config.yaml
train_examples: 203450
image_size: 64
encoder_avg_pool_shortcut: false
encoder_widths: [64, 96, 144]
decoder_layers: 6
decoder_parallel_block: false
steps: 12700
decay_fraction: 0.2
weight_decay: 0.0
Rows from block 2 of the text decoder, named by matrix and row number. Rows with one number belong to one attention dimension. Each number is 500 + 25 x the weight over its row's rms, rounded and kept within 0 to 999. All counts start at 0. Numbers have three digits each. After the name is the row's rms in percent of the matrix's.
# v: cross-attention value (decoder.blocks.2.cross_attn.v.weight, 256x144), inputs 48-95
# proj: cross-attention output (decoder.blocks.2.cross_attn.proj.weight, 256x256, transposed), outputs 43-85
v.26 091:520490468493465503518506476484492519501519433499515493526500471531467500505483533479482545568539492490532497513520477508489475514477460522504534
proj.26 084:501488494507546547499508540505469499524498442545488515497516539502489495522490492482475466530477525504444475554492531504510502493
v.27 087:452517460501501503459491520449508508496503451496537487475501470479499494486516510496495510523491500530506511451524539506474485514497470470513472
proj.27 083:511475491526541511473486524495465537514503480459454531517464513510506521522523548493512480513454555495513462557487485492455533521
v.28 095:474506496460534541496492504520514480514500505478486533490488494509510540499527437542487476472486473509480470466492549459524501504545507465481497
proj.28 090:540528507553467515503479472470544456489565522478510476498468477522514545507512524503528541487515467488566511467519462517489496489
v.29 106:479489519496539512501486520466521511509478474491512509505485525489505552494570481534495483469503519500470447513487523452503486503538514474456492
proj.29 097:512491502503495485477474491470527480474558498495509480490487526526486539516522507479523538486484493526546514499512497476496509458
v.30 092:527479485486529489537483525519482505512531516502441554541494549538491514495514471485527502507537491500507476522495492488491475485469493540499489
proj.30 084:489478469534515478489488524502525503492536494514523505480534526504471532549463490462487512498505499484503500469502465499509531507
v.31 092:468517505459502512506502493493540469529498503499517512506515500546513530507567454519509486491480508524480485499497511498503515525545503482475485
proj.31 078:536490470510453519487424474516520465468554522447485486479501490504506530485492508490509523501493479507541473480504461488475486458
v.32 127:524527463522550552461482526428497543548488469494490524498478478484516511536542520479501461502480483488484536528526563488498508545483509513472480
proj.32 134:524498511512486484454511473493486515487480492467456493493437469470560474488500501530509495516517526507561521526511512504421491528
v.33 085:516533469538505486482465552429484535523475492498522472474497534500543540490557503552506501481472515508449491544521506477532498528452464473475500
proj.33 084:469474516495516418475527504520492513452450463516492478496455531458523516489489507480519502493483528486533500526511541472493553516
v.34 091:483501491478483482495526484450526497442512461498479443480521532434499512545517486464480493484460457526527539501505483498495534497519500516517482
proj.34 096:476534495480514499513536527521462521544480503522495499524504495514478491470537439489493448501497491529456502505481529489505499513
v.35 100:512491465531527534480448498460499507523496452516525511486547487537499495492507513549501489515491497525461475499521535481492461530458490484475492
proj.35 099:483492505544544480466484523480488537491489520484485525499467538493501513523509566484490486530534524495527480549502500474483515514
v.36 106:512492458475551505472452536474488547543457495509519517497467498533526474513539543478514519524489523505480489497509543474480468523487484518477488
proj.36 091:523471484533517480485479481502511490494530529456517484459475551505498515498504525480511508497497501525526511510515474478477533480
v.37 095:487500492501527477509503492474469519506423469487504495487499538535491504481476523510480549540491552504519464512498454497486482485496495512509494
proj.37 093:485457496510540474503487506473519496517511484489529521500509542495494522516491565508505501484465521486488463541498511470506544518
v.38 106:484481488473491498522525448589523481488516538504534500497501447483463482481468506497491532513543534483539477474480471539490482486517483497516511
proj.38 103:526507481478506542522459525500504483526519450535517486478559503546488505510475525480464519505492498514472488520487452486545494446
v.39 098:493500529493479447496523508439501478445451485503500467492492530456523524526496530508504505511460493525495530508521459497508522507490510494472480
proj.39 097:504520509476506477535582522485472501536491534484503499533491516490464503466531489518511481466485472486471449507511534493494525541
v.40 116:523523498557562511482466528427479530541486467477471492490484512502497530526538489503517502498481493497457519541522515475498487525501495482479500
proj.40 126:513475530537536438484501505482490526472462475494469518504456535481526495519507512517538498511497551497552531523486543477459556539
v.41 091:503516512514510474519547507474479485438492467496480435464498542446501514505486508499510528487473477514497540494497452498505532480483453488516489
proj.41 089:475521537479516520527559514525452504495477489484510513523501507484489496493512479504535443504445482525481493529489546469512498513
v.42 115:517489456507507566487499482522529500516546527479524514480513458466479479513526491464512508483520487495531511474475544499486519525510508470511496
proj.42 136:520543483501465530487483484525493500505523496503488456483496429519516479486497456497494506505532493524517527474502469519482455466
v.43 086:528478469477515527523478503524526518527504527488587523495525441525476448492510480490478501524554512525470459485513503504477481538490471504493495
proj.43 088:509530504503517526470458532499523499505510523486496487501492517537476502517484507497497539498537515544490511482497448499500474456
v.44 096:505518555535463437531523500440511480486457520497473473514469507478506516505464471470488504482469508492488523552508457499491520480513511490479510
proj.44 100:514529525487482483517520507454495504458476476538501522543491508476505496508521503523526507502455538493530498468467555485508548521
v.45 095:554522462537569555507451490477506549548463489470529502485495464519493508513498535502493521523502519495497488517510512476503493528513460482475510
proj.45 098:509498522528507495471486524494503491494489474481463468494455514508526508502491542483521533531524529515547523542479497466471492506
v.46 103:519499430497521542488467516552538525499527525487535496503507483507507482498535473506503476489531451492508459478508497488475493525497467485502512
proj.46 105:511527497514523540497466492535504480500544517490528445495482505526483516491523482463529491493515485529497527480505465497521458454
v.47 096:525538462523555564459486521473491561497501485494559488468459504486527442522532492532503448484471461500470492498517555475492526517490489497510474
proj.47 095:499534500501484558490497434507494496493511508449512490502462510480517509511552511503529466518516492534512521494511496517492429503
v.48 093:505458502531509470485504494520470528441498502499520517499491494494521496459478468509515550479502533530527494470456450523508512499457492480537514
proj.48 098:489512500519504432507530511532469505505476493537469511501493542486489497469478483491502495490484516500495468556458539462505536540
v.49 090:513453493457477492490544492516508480507505496498491485449529477453504476463524516469505534465503484513494451473482505522510511505460504494544498
proj.49 095:501466468514529440460501478469492501484479477503517510471469512466520488506482498482476463534460529511518497547494532468480520503
v.50 092:479520482496490530519520510510500519500541524509514495500538490491518466470470489468509535504493495490514523481534519519515517490525503497539492
proj.50 088:488531526488525509526495514490501511509507509484483543519507531471529498542502488502485461509525543542463469519476541516490527511
v.51 107:523525521532506468480501488511456525490507532498526527499502483504505469476463513525498535503542504520528518508518465528506508481464492492530503
proj.51 099:489483513470513465522518500526454508510484489545469513466516549478468472496463491503525467489485514462476446545461507437512507540
v.52 094:487536480505469497490492483504500474510544502491495495497527485522507472462507519463504548513525510504528551472524514539491500502510494491517483
proj.52 085:498483517483519482518506535487461520504504488497486516492500530473490468499470507491478466507498541505471478539465548484510536517
v.53 081:528518517494489562499463491471464494549490499483524473515466521502487475507525498509494492521493494499469491503528555465506502486499501500469487
proj.53 087:504524494490502602502463471506498496467500497434553481525479483498520497545519520519514489532534523505517519473513453525513415473
v.54 088:481530492506472475475520482548488473506549494446516508475513470502486436487521516506486541529487530533514544484507508526489504523484494503539486
proj.54 082:511453464473526502524496499496495510505524456544495520481514535484493481497465525497470480549504518496476457559486511483503506497
v.55 095:528538495512491469484490500535465506511520498493467489492516507517517474499502536488522537486551517538516540520537478538512539523470504491563464
proj.55 084:497463491510517453506526529511488509523490475537471500459517545486475493503465489476500496487490508477493478541488526448501575569
v.56 074:468507501488496443501522515539485469507510496484508502497509473474529458459508507482515540493539493508506525478517512540522510483488476493519458
proj.56 070:488472468483525464465528494472454508509508495564475521460493551475496479498507482466507448527476521542470452537486556464512533504
v.57 087:506475492471538568514486490497534543503489516503501459488490492470491515510446487494469508548478501486482521464475515490496491475539517496501511
proj.57 088:467523514479475562510431509520497509495482495473527512499514485483560487539509511526492477503530521529472488453480470549523461451
v.58 072:507506518520465464503497502465496479494477497536537523530493504536503506528481485536507507508494550488486477543535498470483496491515494517460498
proj.58 071:534528536508460508525523518476510476508546482504477443518504511509483504471504456494493532441494471483523486496514515496517505524
v.59 078:481560519504493555494488499510506522520477500489493498523475491480466477515450521515505521537515544533494498487546479482465502472514501493484489
proj.59 069:504482508475518570547483476499471479512507475468498492477500489523490488523465532541494497481519497491460511509533454508490462462
v.60 096:468534477500474498544516511515510483525518487489476478485529481507510468470465515468489561496513506474501545481540524517499522493525496481534492
proj.60 088:497504539486513486515511544477492512523503499518479533514523510487493480508521486478476465532509525500451466525500569502510512493
v.61 086:556494509495467520489476487442500506524456474510532517525481517497493485499478537539515456527475483497478460546494508462480485502500510532466532
proj.61 086:504496475515491554500458470494506505473472499460553489526486462534505497501498523520482511480531466491531513464552450528491436471
v.62 072:498476474536554480513498521492450549452488483538513463514509529472528493520483472513517541498514496472522478494490454505534525546481471480484474
proj.62 078:491543522517485419501543479519516535515521499542439517541502539501530503479510449497525530451477475512492494488457516480525523518
v.63 114:497523490519479473485510514514469494507540523502484504505514495507514468477486505491506545491520511515544532509540473528498538518468504495533500
proj.63 104:504488528494499436525552508490480511523476481544455519496496545476474484498467491492506478498474531481486468532454565449505567546
v.64 111:536500471489546551523462503434464551513526456449491505488516499478489522476495476494495489522477502520510514502506494505474476495517471492499516
proj.64 116:490541490516541473502471526518490529502500486487465520484506476489536503504494486476490464498488516528478517530434499502516518514
v.65 104:460501501492478518541461518451492491491509446469539516458518567450505489477506513531504514524453476534494489498534530482498497499530463495497534
proj.65 108:446516474520571511481508507520508501513501485508532553516524524501518520497526521481482491501498507487491460503462506534524504489
v.66 095:574515470522557561536464503499456576521516506484536479511488478515480504496494480503481517500537522476505497497488489501476478506525464489493485
proj.66 123:497562506508504485506462520522517514480507460481466494493497488504562492523484480484504512485512537522519528506473493516515476478
v.67 089:549520474515511499464527473559503506509510551519449502528483442518483488508492509458504511464539532461519478502472512518489494492482479517480468
proj.67 108:588465488496467507498475509455477494494489481488485461475460492497532487508472491496533490527482512521541539538523500439461514517
v.68 105:544482483482515501474464462452486550498466449458490496492509479512474501469494490495470498512486470488495506484496503486521455506496501498504490
proj.68 105:455474495509539478491482520520495538540483504507467528481505513520480486512463522466518476533492516522456474520459466500496531480
v.69 110:514533513527561539534513505533468546505529556493457498522488497511503512526516477482510480492527519520477485548490494519483529486513492496493485
proj.69 120:523510503523455477502485455481509483468514486466461469473493460481567486501507435498507493515477504498526545515501486490491492508
v.70 105:542514508496533509537499478506470542516480471487528498512480486527473487512474510541473514505497534484507488500499471508468503460508491526466486
proj.70 110:471472511494488504513452485511523501502514505479476498454529499502555487505484474506489491499527521487502467538456472495501467477
v.71 083:523509481529515539523501530495512450515482541518478510496497477507512516508495495474540513503513518502488522502538520502490522496558496490469519
proj.71 086:534510499511504475514481530479474489490521467503495490506481514499549505518491493493467505494495514474521475512538493477482539539
v.72 106:466485509488466487467498483505548477470534475525557488488508523457505468488536504506510494494510504521508516478523531470502517515459521485507527
proj.72 124:452517484479533560466502495524484500490508521504552531514513505514450476488544549510519508534536481516493477441518496546509450472
v.73 093:500453521493476437446503472492490508481460460497494499495470498512489526495443522523492544507488488467505513481487494507504475485470497498496523
proj.73 095:481453528501498460525526533508495503537492522524503503511517507511452492483438536514499495474510478467465450529501465455499538526
v.74 098:490474504461480507472473477447480540470501448445537508479514517486478507487508504547480528521471473511491501462480522484495476487499499559490493
proj.74 097:460472490496560491474499514538503503541467525481476520463508504517487503485466549501461467504474509503485434517476489511491509493
v.75 101:470495470480457455480468505480526468494492437475513481483489515492478479470520490531484504515475485500501513464503509502514481518462501483504484
proj.75 113:461484507494548503478492559534493523502484501545534513517503527513451501504490564483492512492532506500485467495500507503501529485
v.76 102:476514478478443460464458499468542449516505483501512508497514486490470487486501488505478532518491489499518518488508537497492501506482498483503509
proj.76 123:490512518483529497486510555521495510488485489530529534531488514520442487523500556502489516498527523508497460476537515512512537480
v.77 103:489522474518528513490471500459523464525527496515447503507554481519503473479561506432513513479504479512504496540514541487524486534500489464493502
proj.77 116:533503507504523500475482501472460520489492492532499498522471485519504480537518477489522488528487493548518546485517506483464527498
v.78 105:536483508507587552537515491497446573509488509489491495506498524515516506514486502510481472479497470484491501490492491497490505491514494480501505
proj.78 136:468527508533481480524472480506520488497526524488454507488524483458546506497475441526514501458486489497488507511457471512514460511
v.79 109:509519477546512482465526520542525489486521547542535499539483486482521489509521494508533504475542496502510514530517517520487546536475504446499494
proj.79 115:509540487504483513510490489496494470459482488525548474523493506499488488527523493490543526488499482496542526446526509515511466478
v.80 113:537504488500491495513521508519507514474462582504494535521466514509526488542484495497484533494481555498508515523478476504502543500508490511511546
proj.80 137:502538514505458528527506489456531473491538510503549492489535459476518512497475471515497515465521476505480491447530482539527470462
v.81 104:455520536503488495455484502474524497541492429515487490467493456515480511497509488482498471518499453510516492494536522500522454499524485539476469
proj.81 122:496468517514534449483502517483468540495496518494465533514462553494489492530523531498479493530484541485517498550494548474470542545
v.82 103:464501509498498513491488526481492508549436477471488516465506500524492519471509512524477513504475490491510527519524540515497498515508481509502494
proj.82 117:475483528514534447504527551469499528487510488512509521508483536484507514565473543487486492467506544478510508515489525497499563516
v.83 096:544527509507498494461529511505526495552442535455494544505470473532523535508525495534470501530480531511478498504510503498521495509519497535462520
proj.83 095:494501519512493507523538468447513504476527536495503491539507499445534497523507512525499511502536525473490514484520523510513518478
v.84 095:495468458471522486524502507479484504500486494533476470508544504464503477481478497503538521473461541486549558495498484529464535500499487494551478
proj.84 104:481501498475529459507483544504487515545512482495535490469503518543520489532429513451484486472488505519494480503507461493525532469
v.85 097:531527495540533530457504526488508509533494457459486518494487453507513529495522526504477470532493456516469455512493540489517488513521517525454514
proj.85 099:504504521512496510482502481476506518455501514477456511533481505449522492515520499520504498538543539474518491483514552496494478531
v.86 094:499510484474467532514510512533475507456550542505553499539472524497527488508491480495514492474532520502485486476473479503470523530486515471488530
proj.86 101:536536503502472539516481454522517481496494521513484478499508436501505512453528459507530521508508480495506514483518482503485462483
v.87 106:524495503502479479523524495520530488502528557486535544541463511484510474525492510500487522491502568485495498532483464504502567492497514493511561
proj.87 119:514540499481441544519515472487539449484541503510539469518551453485502498473501471513492518467506475492489484450507466550522455469
v.88 103:508546517536509533462490552495495481548517461482527483488490492514500546489523504500497447559507475527481454487513542495542465529504539523468493
proj.88 107:521491506525480503473505488511508507463499501489423508529458495459526496487542485523501524540510520466512521502509575493472494534
v.89 106:465503520484479495512482487483509489491567436514516435475501493464496482503491494507518464531521439528494486472507500504523472495504526531503457
proj.89 111:514479480498525491469507502541485526515473496515465513512478534524456496492554497500489479539473499490498514552493543476487521527
v.90 094:523538488537524520453489511483499506550488437495496520537487459509484495473504513492487470547505441502482459525522513506517478503492505518482538
proj.90 098:503483511500498529481500489493515511501446517517484509515493500461506486505507510547470511566519521454488506488492546503484481545
v.91 101:499504493523520500474492514468512498572464487491500507479478524530471542488510523517486508485496475482512513508539560489492479537481509504467489
proj.91 095:460491517541537480510511499486514526467481498462484538517504530471523508552478556521498469485515505457500474490498510520518553555
v.92 095:507484454530492505497472504501491527497570441516505456484519481476495486485511485497549458505533448517512473468523538478483462530484497475496466
proj.92 107:524482490489538498462460526541475513519459453506472506490444507517505502502526511501522496548507530508528516541505492473471478508
v.93 099:508530516509521524487511532514520493546484511469541525485490485542490549520547518508464488542491483509467468497507538484532489518519519497460520
proj.93 113:494507515510481548496496484477518488453517524492471528545498484450528504511529510548526500517534519498509515493504533540484468493
v.94 097:471527542498483506479502505478518472552465468472525486483516475534470530504543507511500493534481456511499501485514546515520472506528530518493458
proj.94 092:463468493518532466470489498489503537467529535491487516498505548488497494507533519520501497522529537496493479509530512490485535508
v.95 095:450478559477466492523505482486519465497506446501513453466562492505501502498514491502521526504508487501523515491506478516507479500508477531507456
proj.95 101:507467479477541444478495528524473519544502516503487519499498545571455492488519514473490486496452485525490508556494478472481554505
v.96 089:521527485510478532519484470506485494552474522490539493531507517545511470524479549524519516527470536532484494543525521460502491533511519500477506
proj.96 100:496492476501468506527473458499530481471506510494480521509538494484533501520482527528499512490483510517510497479488484510496508477
v.97 108:523506509507498497529473533448488486536471496493495535539473516535486523486458485519488483535522509493479482505526464470532490504516527485461514
proj.97 115:502501543563482471553500491487546501474468538521502513533518533459477540524527484507523527488490501480479513479471541503526523503
v.98 101:543488494504511469488516493508477519469493472491499505518486452503497480519477535490469486483536480460516490471471478486531495465440508537522519
proj.98 096:495499499477510504537546488554482501514482532476496479493495509499460481468465487480509474512515501496480494535513511452477485526
v.99 106:525499466484494536479455488525538517514537492479519535490516455470530472486524522458486503484505506483512487499476529483497500517481481504515505
proj.99 106:558501467476507567473478504488479502495496467491500473468459476485562462519495476488475492550534520558514486555511505472476460497
v.100 095:519508517502530489517471530474460509547532489492475531530484529518472539479488526497486471498521513490463472538513507455488484501494517515448481
proj.100 096:536486467509483472514476474460483508462448509523496507492502498454506501520534439505531494532450537501492515493457541482521488519
v.101 080:506481484508508514548485527459460504515498484485481527515490516530481548476470520523504488481526488484505488507514492507547500480502508543529513
proj.101 068:479519525508509481554548464524501471507482558507466516551515493478466536497505480479532486484453472464470514496497533491523511558
v.102 101:486466529448529486483522471567492545455475496496490496469470504481510486492429533516521506519511495486539503490476471543471508438517482534539520
proj.102 104:458480504494533524524496518524485499542493524459524505478547532530490494483467513491500488491468483487452457534478464475530491490
v.103 109:493497537482496458512518501506491493503468498523484464498469567507493521514491519548505492530453532543503476514506454515481506474497487523489480
proj.103 118:464450490490493446506491484475515512492477517498520512493535524502493501496478528522512511471459478477509478524475490482524545491
v.104 105:466540493499511499494494495478485474512483503499464524494491510539498496505474526501540509516485513506486501516518497482452494481512494478490484
proj.104 115:514465530520495461496496536500500526485475472510504535490498503498549496516447505516488507490484523460528502501513484508480546535
v.105 097:494527459519503508515472505482539492542526493490476512521495483481484501462533498477489452478514508545465459519503544444496495508492482489445508
proj.105 110:561499468490486509491492469442468515471452469520488470500455508463504507509525457503519505556510537509549526502529566473506503505
v.106 106:512515501519499532536457477461517493539498497480492529523544453534479484505512519471499475508518503499463493510505535471526492509508512504456515
proj.106 107:515486476531466518490498469526519496473525547497484522486508463487527498489506487503489521531522510517471531468500497530478480507
v.107 117:535458497489476500507484496524481503481487485477527511519496509495512494492445469542496495513513470467527510472479470541526468466518529506517549
proj.107 113:475543532525491513521514529537544497540530543493506485534523521514460517482512494478494501486535471505448472472508492501539477501
v.108 089:504520484488482473519497510530493492490533490466533502489459500443540482517521494514462528488500524474524476525485492520445506493499469495547471
proj.108 084:524505476469533512460471516498453530487485439519491489513506491496550484524503459482469500510505528507495479540481501494514478461
v.109 100:467495512475470500505533508548526503474473499497552483470511488478504475516495451483481529499509488493539527502482490537495508481547492484539479
proj.109 098:493547524475503549492509503507502471531565473494515499511509499555499530483508540514503532461492487509483491490498466542503487465
v.110 112:556554540535485494518507504468485500532482517497492500553483509496489505518513530513503507507495519519448495534507479445557536534510503559458505
proj.110 112:507470477485477468523515462475494488453503535481462517514531488452516482491535463531520511526471501506464506480471536504511515496
v.111 106:535472480508530532490465510447501509513489483483511508521494474527485520489477464484521431500552467515488506466494475493547505491507511476477478
proj.111 109:516541540529480508517555480532500474508496529499488462543472515484451516484541489489540496503499467494498540479502546492497477521
v.112 094:524466483480523522490494498473514509475416525527457536464500481528473506513537513490513546508493537497499541472520502521500503512497486548510499
proj.112 105:478511505486526467524482515472500507465525488465507498507512527472499501544497515477520493462480510508499507485511487499510552477
v.113 102:516478514469554537518530526459471535504433483499512499463479524542492543502482506523516534525474505506518526499519473486492491495532514496502492
proj.113 111:483503503488537455543507542472529521491534502455501495513522524489502518520496533462498501468482506525490492523481495482509552481
v.114 115:539483484522508537478504566487523506522447502518540525502509503533509511543540502475526503520505508469488486510494551486492493541507536548474505
proj.114 109:503533532497500502504517484460506503458491519490471501514469492481501493532538528521539490525492526504531514476512508513444508515
v.115 095:501477498486562536510504490537463566470508544510496488529471509492498502490488460518513491523482529515492510502500468511499515468516502469527525
proj.115 100:516517525523483515521491498491532473510529509462498505499519467498540521505489452533501541488496499512465523509482476496527485490
v.116 095:500484490509469445532488441558504477455520533491464484533509495509484451471462492498478508457486558529517503505494450513508532492461506434494501
proj.116 088:511476474491495509508484513506506498508500478497530500478506486525503489505465478495465493492508473505500536515526473494527482460
v.117 090:517501459504559542507475472492462547509470494462491514478496501512481451467498515525489509544466492521500518508497495495493488467485478490513496
proj.117 093:498490518500536461506474532494481514504492457475538494474486518494554507540460515475490489501521521507514503535526511495504524468
v.118 080:510486460492575547504508502441470548525458475456465519472519461544469481490494506526482499510519474515531513503496522516507474473483488493505492
proj.118 080:506464493539501419484491549467487531494499472490508496495472507520513509558455513476520512508507523498517483517499503460493542531
v.119 108:513494496515559572481514561454510535542472470499525522509520470517493526502493539495511498547496468473483500494510544497467480456514508541480499
proj.119 104:492513515519528483507503508461503521490478499486490490518480525498521523536521528494547501486489518520510478490512504509471534534
v.120 093:508519496493512435512487438523471484526505554501474477496478494508498485466456480521474492468495554520500522506524456515533525505482480452501512
proj.120 085:499458482503472508513482509497527485508510508497543516475531497513487515486446488527469515484503466483517513517510462480507530482
v.121 103:488522517501477532510514533487500496506579455510530498533485504475537521532515516526468463498529468493479463487497554512482500494532535543498516
proj.121 100:502507508526458538462503457528509485525482508516449498496507489486482508463518491526502514519516474487511492497501519537486458542
v.122 100:492487509478424438485493476544468467460478547537514484492461521502526500495509477512492541477490573500516495509526475518537518519485490497504522
proj.122 109:491499480463475514520498475513509462465518501495535475481522468497495497483485499494490523489501462495493516498513488496522462458
v.123 088:488502513495445449520481476544491438491488543524482476518502532483499491505475484508490475476519554529495514540509495492553534519470522465507512
proj.123 082:516472487530472559485480450505525457475484494518538497477468486490495530501488489534477494477508466465536517503532483531478464492
v.124 086:451516520526583505519480546461514533551475494487464525486497501485488534532550528489473467488490442478479522507521481502480490544508484504480465
proj.124 073:499522543560537463498536463476525505495487532521485532531492524480473544521481530551527508503489506480478512490489513502483558535
v.125 087:515476498482442451518479470530485472471497560502485508497518530490527491521530484502505495462482558519516498505497509501547515525462509460514523
proj.125 087:477494466506469530514483488499512486459512515479543492488491466476499508493492481510500500521517471492530547469537517505501472451
v.126 089:503537491482588531526493498453471539551483471475470516492514502516458520469442527492516487546513478511487508525466456489500468460505493503480488
proj.126 086:524475539526501439509493542478508525521511495494481511503493523522518528517481504492520530459511511476502470516496487446527554524
v.127 103:541477488484475513478491500532496531466466567519521503499505535490516482525474491488517516511490558500490513515459478497516515502505510532509478
proj.127 108:505515481452481532510470484497506516494530527462520488506504461511543478484505495481489519513523502536495507520522504482494452437
v.128 092:553545479558521523512489538494491557489517489457505490524497465483510497466515505468498461499513427489486514521485465484500515488488572535499512
proj.128 091:531507515530473475543524505495502503510471519530464497526496504454503488509495482520511447528471545476482495467501532456489520537
v.129 087:521501494555477492485512506515483510492529503473527559496493483486514519484510477504489531499521478481508492520477516509533473480508493553491529
proj.129 075:521479488486509544505473490505512489518492484511526486507505541491486473540488487498498487531524518466467454501522523458519480524
v.130 100:552490478549509526483489494497473543481476487463459508532507515500486498495527465507471526509480504485527509558456501497479557504474508514531512
proj.130 090:476496521539502519528503520523498506503496554461502479530492478480485521533483504503518482479490484477477531471544489490500486509
v.131 099:456468492461510495489497450536511481509503515519516482512507496527472497535505511508508511508478548520520539457508525472480478509529485458503460
proj.131 101:496477501495493519461501496513483500483520509473519505501484467544517530505511530488504541463507483515528526501499446554484490450
v.132 104:571493492516511514489505486506482551495522484444500497507486491468491464474466505493451499460493505455512514525431486488505535475465494527540546
proj.132 097:485482543527521549533486505535533489509494534472486488481498461476515514509497495518495471494524504491474544499512493499509444512
v.133 091:435453511439448499500525484532504475492525488503523493464487525491485494525466519525484527464510514481508497469489495493490513511510455473535488
proj.133 085:472478470522502527471490488567504521484522511487514495459509486549509503465514505476449532504515482519510477532486471520490457495
v.134 109:562542497525491504530493506469470537533514468463504495555523512525470499520500497487473487492491463511495535556507490467512505523482557500496539
proj.134 107:508506535517473515535542470507506482469491520506462483530518441450487512505513484539544499511489496487483561450506491530499501528
v.135 108:545504491528479500488507489516482499506540467441479492532465510470486496467498511505473462467521430506481501527438509501514503451455544536491525
proj.135 107:537494519547485528523529489528507500486494506524442510512500471447505479481526461531481498527511500472468518501490519503479486542
v.136 113:436493499467489493504493455514536469519483501522494471466544509545471492525499511508500536511480554527526520478513495483478513515513477449499453
proj.136 112:485506491476499498473504485485485500492535511477534491485482475548501528500518522497515527499487492516527518500508475543485498451
v.137 108:548540490563517488495492538502490534539438502509460501532497499512532525474510502496521503499501510490487497533488472498517510492468536528509537
proj.137 104:510515539487501481564518507460507479499485506510511484512503523447470522538462485493527475481467528491464512464529520462501545509
v.138 088:472462501533538512484511499504508491478545467514506469470489492481496503490513517492526469466533439522504472427544539489503458481524495501505519
proj.138 093:521493480519487463495497485496511512513476454512460532491499508480515462476507463499477507526497501525529475556456521484510482519
v.139 112:448452486435510535505497464514493498475527504505521495472496508455486499489496509513498511461478510477514511446467519508487497505496466461521463
proj.139 099:479480463513533484460475496532498532496514500475507516484480509556531483459493505483465510508516484503500466548449471509492464479
v.140 092:539522507537483484467520498529486508477458526504499519489502505471542491493498492525499509489475545475496488512471485512507495497469493526517521
proj.140 094:448475499472532521514496500473492525519484499486530510496477517487485507525470537501507453475505506479479462497563477481516505471
v.141 111:566519482542545512498473493502478541496500483469465483485492507470494477475505512475456487497479475471499512538439478484506534460464523517493532
proj.141 107:498532538547497524514520497512493514507490538505467507523506465462523501499506440508513462482487513498455537471503511493503466547
v.142 106:449444506440480503512488460512511455490547487515539471495482472465473508532490491521514498495540491509482498459522538500490477502523463488496474
proj.142 100:511503471489496491455483501525502516515500470509491495470488501539518498466530542499469536517535484516556454557465479497496484463
v.143 089:432445533437546478501511467485504492491518520541473495478488519488490484539500524506507545458484546488532498482503495529497495507508449483516518
proj.143 087:491491504483514483473481490487464530511546491484526517482506493553524512507521479476499507448501483515529495520478459514484455469
v.144 101:481508521491503519524514496510485480542544511509513483517517497503473484508469488501507506491528525519536549505532522525481510491537496488548482
proj.144 096:509519513489484485525532457491509478504523478498489487531514507464516528534526502496527527512472507502495517488477518482490510533
v.145 100:484464511505492443487539489483479471457482519547526485483489501472505503507463536509504486503516531485488483473473483472528523498447500513516463
proj.145 102:503457510505482460496500488504478534500517541527508488503473527509470475464527510492511487529479456535507466538498518463483505497
v.146 100:469503517469502530532536530513526472475519500514499505486507536457501501468511487479508508524513541504504509486493551514460486518539501491531511
proj.146 107:497561489504496529480493494466487490483548502490490505545494504474501498510550459506488521472504520489492522479510533533505490495
v.147 095:479512517513474512537477509565503468537573483491537521523499492540452504471503486496492515500513530496513520520522518539515512490539495480513510
proj.147 086:504533481471508533523530500479508470478506447510518490531511473469484526571539527507529507514485521498514524486484531513529518509
v.148 105:470497513490509558527503523463486519496458484483534529505450517493533477482473503535496493537499485495495497502482542477460510503552481531490529
proj.148 116:502529491512516535488468527502537486523501486480489536460497476489540506457497484517445508472537519484492458526511500529486480503
v.149 086:459494528468423479537468506486515478465477470517519494517459481503523482507492532527500503505488488480513511488495504496474468501518479534485515
proj.149 091:534495478485483510466447511480536486524519464513501500467517501516525479484524488489446523549559552502479440491541526498495466469
v.150 111:503473493479505479483528510465525495445447504500493488467501513450536516509517500524509505515475483505479493478493482471538512489443519491477497
proj.150 103:472477485540512478470476505494514531500481547495478520504497527515468461456500479493489503508499494519466478508516500488488476491
v.151 089:532509485502545470470516512514502518488524546487463465495532537497485526521519477482507500472529489507500521499510454552510510480458487498521466
proj.151 097:493466497501476430540548458520475518492491541500502466499517506510436501493487493508541520496446462515483541498482476464495547505
v.152 103:523517470522469445461491492523503486506532504498495497510566454538489522529512489495508490484516517520504525519538456515531495510451509472468482
proj.152 111:499475507464487465511539514494474491495464498511513466525504536516447518517505531494556516540488515522502514499515521446517527474
v.153 091:499494505478471547517467498487490527525492442480547517515468482518521486490521496535484486530483490494509480510502521469519477531524477542460534
proj.153 098:496486506488538571489465530481514482494491446486519505490482472502529520517496516502480504510518531479506498487511495529500479468
v.154 082:482519505485452483532533496510501455505551520540522496502545527493486508519529503476550493452496493512501517512527497520484484468526496495508492
proj.154 084:530518473490460482497490500460501516491546541523511479554515542495460504506560486475503519510484473526486513479504532481499498479